Weights of a small image classifier: trained on made-up waving flags.
Rows from block 6 of a small image classifier, named by matrix and row number. Each number is 500 + 40 x the weight over its row's rms, rounded and kept within 0 to 999. All counts start at 0. Numbers have three digits each.
Before each channel's rows are labels from the 100 images, of 14976, where the channel reaches its highest value: "responds to" is what is common among them. Only what is clearly more common there than usual is listed. The data: made-up waving flags. In brackets: how many of the 100.
# conv: 3x3 conv (model.blocks.6.conv.weight, 144x144x3x3, each kernel summed), inputs 0-143

responds to: crescent (99)
conv.66:466473499517462444460405440474559535497426532481521498531536474528538505443484486539514539455442542495477455501432539513484477533552487501464498492548598448394556547500507408484579495475511455465548487490465467464509494498483455521533512455441521489549519533455499474606538414525497475502572491504487544480575466451482517623521545441490504499462441491497504466479460510505476487496538464547526500485435529461472449473506454478519523

responds to: flower (43); circle (33)
conv.8:459498500459472506454428529478475489506534496497507563537484440508516526478488468491529522527514528583476508468499496464516506454480514491562536476473482512526442535410501481487425532491500498442475562516527527534417485475447533533425438513501478533501444467502493462472568492521514451462451573500566501422503448518474412462519508468532499489488542530448489488494572517450465393488425548536580424522411471505394479562531530543498512

responds to: ring (98)
conv.97:507515514499532508468511486583520475478470489539521518521461520507480500428458501469464506495570447460473421437511490499489499463515454437493511516487557515488522480494485493455457507539565492515508547493472447520428497510484495486484544452460444537493480477527513438488471460463540538510527429543390549537428507441506641464442537458513488493559441517456496558527580464543512598482514421441580480486550504497472470468461467503583493

responds to: rhombus (73)
conv.101:486468496628518467490567484470519372448499453496470521515550499450465484482462543459431459501473423429417487543500506417550516469426510506494472559506468504487485537470452488510442438525465514487563491434459558459468556486462509534482533482519488558486483370514485437509458501521458500520476516484540549488510456488498521513491510458438554553514498452517521473506488470468489493525487476528446505521397476538487465505531503498421520

responds to: circle (62); ring (37)
conv.16:443538523453498509493477445510506525513543447406489532489504508546490514427536444447462474521442477491512499567458495492475445514474535541486520421425460508503457480525480509584489577482440546490472444412524507571495564518475526498505454448513472495454509437566500511464487495484417531530564508522469569457524559511487517460448464500488488500545503474411460470595545556411505501503473518476604535479487519489475479496469469433470505

responds to: rhombus (97)
conv.18:535465466567482432507521463492506479470519525455452407492567503449547481498564515470531542539568466442540508540474550414511480507446512521462469496547555496516525487508438561442463510483514572492497426415481475517539450519570410455495539532462578470470543494535473504455575511530489463508481481488468455420605446537490473472500480536514503514508544509517527491472453459477535507475542500461496521489449520471441474502467471485387470

responds to: rhombus (96)
conv.4:517505509496537457548418484472534496483456485534501518516519490526456434455521390465483477499459461461528493495444471478510457466493503463446501534410550499519565472450472521474497455565562424506482512512492524447513488518486563499496583487513434489515537494495534551481481482496502475465510432544454520550468537482512537486410543473461458565537435477513479620572488474466571559447515414411454516492492507517559497438500461462489475

responds to: crescent (100)
conv.54:472480463455436489460527508436499492475482457439555458597534500437491477469520520548500500488492510525497437446536474496433457543513524401523591485470522571539426486505479498499523471416554454486504450474530481498445581494486460538477470467487512444489471419479543495505579472462506459454489506479505509486521508446527463519506557497529463495506449483476418438535437480455521465488494490572474463497454492437392446451452471557525519

responds to: crescent (99)
conv.127:505501475613426506548511535528462585441504462478430475557577447445438506524538452501521539506424484473484462527424519478455564533455516434544453510511499483463475448450483535466516501452488464505450447523491477481470416518500455488518529558453550450450446442398451499456531488490535454420464457542484483425497523480467479472455484551432429537544491526451497514451514510488486512473490471550476507481465465518488467491480503519469530

responds to: corner square (56); star (37)
conv.74:475490458527516481518460490568463555562440493551419525491483506597478477492514467453486466508418459471546546519477564464504513482487470480502545491477465464467556450472483505495477519550605458492479494527550521490479436552482555529418578535540494458492534422465524501428467459515502475475466506490515599486506522512497549439447405468501524422549477492472492576563520500531551406469427491468531499478492498519471539513524515496522552

responds to: ring (99)
conv.59:435486491487544506471422441488470568550519464482482532498488521564553499391507457504518493477468529500587441507457507516489523492562508495454544452517450462443603531496525498470490546510496479462482524544522509470508554504476583414459532451512629522515514511527507503469490413458468573491511493518540534499521451483510549514439455447536486499503472440433484546514447540469562472512475506511540503424557467498496478538503440461441457

responds to: circle (75); emblem: star (25)
conv.46:508532593498448497563462486484510491383585505448483496510488560428553443470445455550547440527503485513454518479433467482483505490478568463477469526503446515492460484466512516552587436528443480494549485457454497536509482464450532581471486448573477554503446474508472515472475438485527465550537472497463450548546499467528474465457508567482537459488504553446501465549509502454506568501444465453505491480450477546489481480511430502417545

responds to: rhombus (87)
conv.82:486472489452485491505524620526488462505513546556499542472530461570531436546520430488444546437429482500514423490511441432510480487471541444499537551556460517482455575538482454524524447494521477529513436493503527469473507507537475459527512537503523479487509502481458496507529494467428461462475603483479477465570393551483466446485456566486467513473504477524403456513493485553591514498481526504527480584420536455458489473521475493485496

responds to: ring (97)
conv.125:529518484499561548461486439399480478442531444472508499485419473493458502518441393498569510417458505501475459540450518447469530450508471472483478459541488495506531507444614479481484474469461494488482468433475501504568535483528459512511450489572501483532479477511520473495451444468459558484518463463504536479456584476531503475454466515564507542549539474454462587538523515391476543490532446496494514466559470533537470540522437470463477

responds to: circle (94)
conv.119:491540563468482442496544521529477496467489446509472503521540494453532513509430489507530495480499439493466508521490515395485510452498523488434485527463471514492505523447529522545501508505508516523449426481485548521446520487543525448398488473560474538466439438540494529485487495526539463537443472533563551433498400493460511423507436496462516491562519489453540493461536526517428387450486521518559407486383463480500532545486447503446523

responds to: gear (61); flower (25)
conv.65:532486545418532471548550542500484463435442509476484498490477508473475507565500528563483491502525458518538546466531476573463544489537493485554495524427497502435460508462522462476494491469501448559492457559444478515604505527494510498538468518425402542546430481525555537576485525556501527500522497498491452522503524515486570520616526492490546525493591500536488491477463509502520530495640459542532481526461484454423468515454488445492481

responds to: rhombus (96)
conv.99:449468454503510470469478464489544451500553433496508540517512506519506450466615428476421457473450451440522503472511447459445499504518417497482478480508521501458539495561520438535491469581501488483522405428564471448456584517539460469494504436519474492502510498487484505458433486478430474485478430499464488518520480513484523487447530509533566528491432397552456484460481470478450511461475503466451534453447517450573530490463508449447470

responds to: flower (77)
conv.131:509446482543536517536551509492456537517485444492498438487500469451533573403493501522483568503556531473563425461450455523493435519481519474481436524509480535555520498532510541462522520457548519400431409500508457551410494530472489471465480540524582459494541510546509465486531446409507538481437441507496520481536481480506532494541513569542493493511462462505459511506573460481445400472398522490502522515467506459478522480460468533542487

responds to: crescent (40); gear (31)
conv.45:526536506507546484460467466449534355498484519450462504495516546454448485507545470469522566489433519516469476528483480457573508513502500457479489565520542467469357519475479505501556483504410545521508518471502463455404458515508452522564490546439536491456443541506504496473493542473490505461492495452520445535507526513546412485483468515499456479503482528536460536452483453507528480536439501538441520587417505478447526519438541511436482

responds to: circle (85)
conv.115:491494476445505478443484497498511436468540494584458545474551492511548462522478519489427450454428447576470517517403526430507534443465528464498477541528468486540531495458525516527414519491419414456555491493508527540434475496540524475497519468510498569504502415453490499467512470525505485529461548477497514470496437532492412488494430532461530502529538503486490501534480512529484456520537556481454523604455487556445456524612499481462443

responds to: corner square (57); flower (46)
conv.5:468503502505512495556479495470488513436457476494610467522464527487494474500525551460431504530522509469547541425569445521522565514557521423535507506424509521518549532521501501498501532491372478446534596536523501490516594446533480562522397463420547460469522497465476518530501500569486497513501454511477543553478472445483503529430514496502489497561516484539485466394489512452499503466535500496537496496565576520480433463482539504528491

responds to: gear (60); rhombus (40)
conv.39:479475542487552488456466461494577436500514483472500561551517536488544503522493519527465455493423465511424494470485501480471551469553519498483433523575547493451584580516479469469567483533457430492550461504493544483524533485446501452567499511510378615529484463468528476560475431477426499493484525553516484509497428475507524580522511446500497571487527457543505466517446546471530530501564485496473464488458481471464444515507503464509422

responds to: saltire (29); star (26)
conv.87:495555462495479454590524461544455505463488498483487490576502528438492460502532464437503456492523440437590468533517523458423502443458500492489455478492484485491503420476456503484439515502474461524526508426572494530511524521530486578467485550469486448495504489372470504453448497509526405442393532472437435485550552515490503452489521526534497536533461512484526459589506491452489599477503437470530547515510477519500491471523478518531498

responds to: circle (62); corner square (54)
conv.70:498484474459458511492523532481458500531509429466413555471496518550478523494513517471503487511565480514511472497549555473445512453448505431592604547426503499576607452482496499442481533567479454504436484552525498523522423441491464518446485541460482542439467475439494429464486471489474486471479491520500477459466410501496471453509451478500476483504491461542461478498563491497467417554467542515522464542440480482428445477476545566507459

responds to: ring (100)
conv.27:524572466442538489487501460541487487407516434482525478505501424509535571433488531463561512482481529490471397520452506440475468469493503438506419448470456416503472520445516536461484484505479461465477519496493495486489480438501526476498540432492496534511440458555472490460451488527520514473490479421461536450461475471495555436457477500531428518558521481444443527613529523443459436491457453482541516476507488478408466464481488470438539

responds to: gear (91)
conv.13:505538618491528478506487409504542365465470478471518544526415502497516494551528421480492517426464444482457516504493492462447551480556519466457454499516479474475477502469504556489492469454436487542514483506547501520481489480462476529561460551487411584512473452549519479515521439503498595469493489507514494492561467455577493494538502481424475533458591545491521436496568535499484479422564461510474480490482469480500482478515531477457467

responds to: circle (79); corner square (45)
conv.135:483500458520502452473489575477484494528543495512485535502496484532489521582506488442544501444508477490484451514459567471548540480444558559575474542521478503497472526468420481512539528496467474490482506503568592498457519479509533555451509547511526469486464480477480478501479567530506499505453548489536559467505497584504429482648525519495485500459502554497451468496642487488506436560501513432523479602446487518485466497564467512433520

responds to: corner square (68); circle (44)
conv.9:525489512437517548519458496512480535527494509445523500513499481591527485488511535552466479535484495522522467461500490516445483458542551449492566441443516484509439510489553476500456561473433419459524476586549472547452488490528463447491402530451476460493480506417473479507503439443491478484514505472470489492477349466563448481516515506569498520511519473525505497419446511521456498453492535574454416493483547504443407524471538542501470

responds to: crescent (100)
conv.10:475546450547485495468542439525561488529483489511449477491548498472464524472474487473497601569450525475514445493542507502502520497455560432543523585471602536458506537481409461449574557478481510446497498474499451520516468515528476522515519442463457475493512520488490514577588481515465505464481514454505443470514457493479438472443564432499462448462469497534460431497461458519462467450560472557477487545445501468464390470485537478520549

responds to: rhombus (100)
conv.72:538543477508511497500533505495508463456546499443519478408574526502489483504563482456507508398482538501451445485484598491457465491449448531509523404582501435468502532553489454505453512536501502504550464486437469487504452548538460487569529532533556490494492537452436477497439488423499434544504578491477478477478387567504527545508458507501486516477486514536528461511415459538522571511481496462422546508499519534455485479575502484533503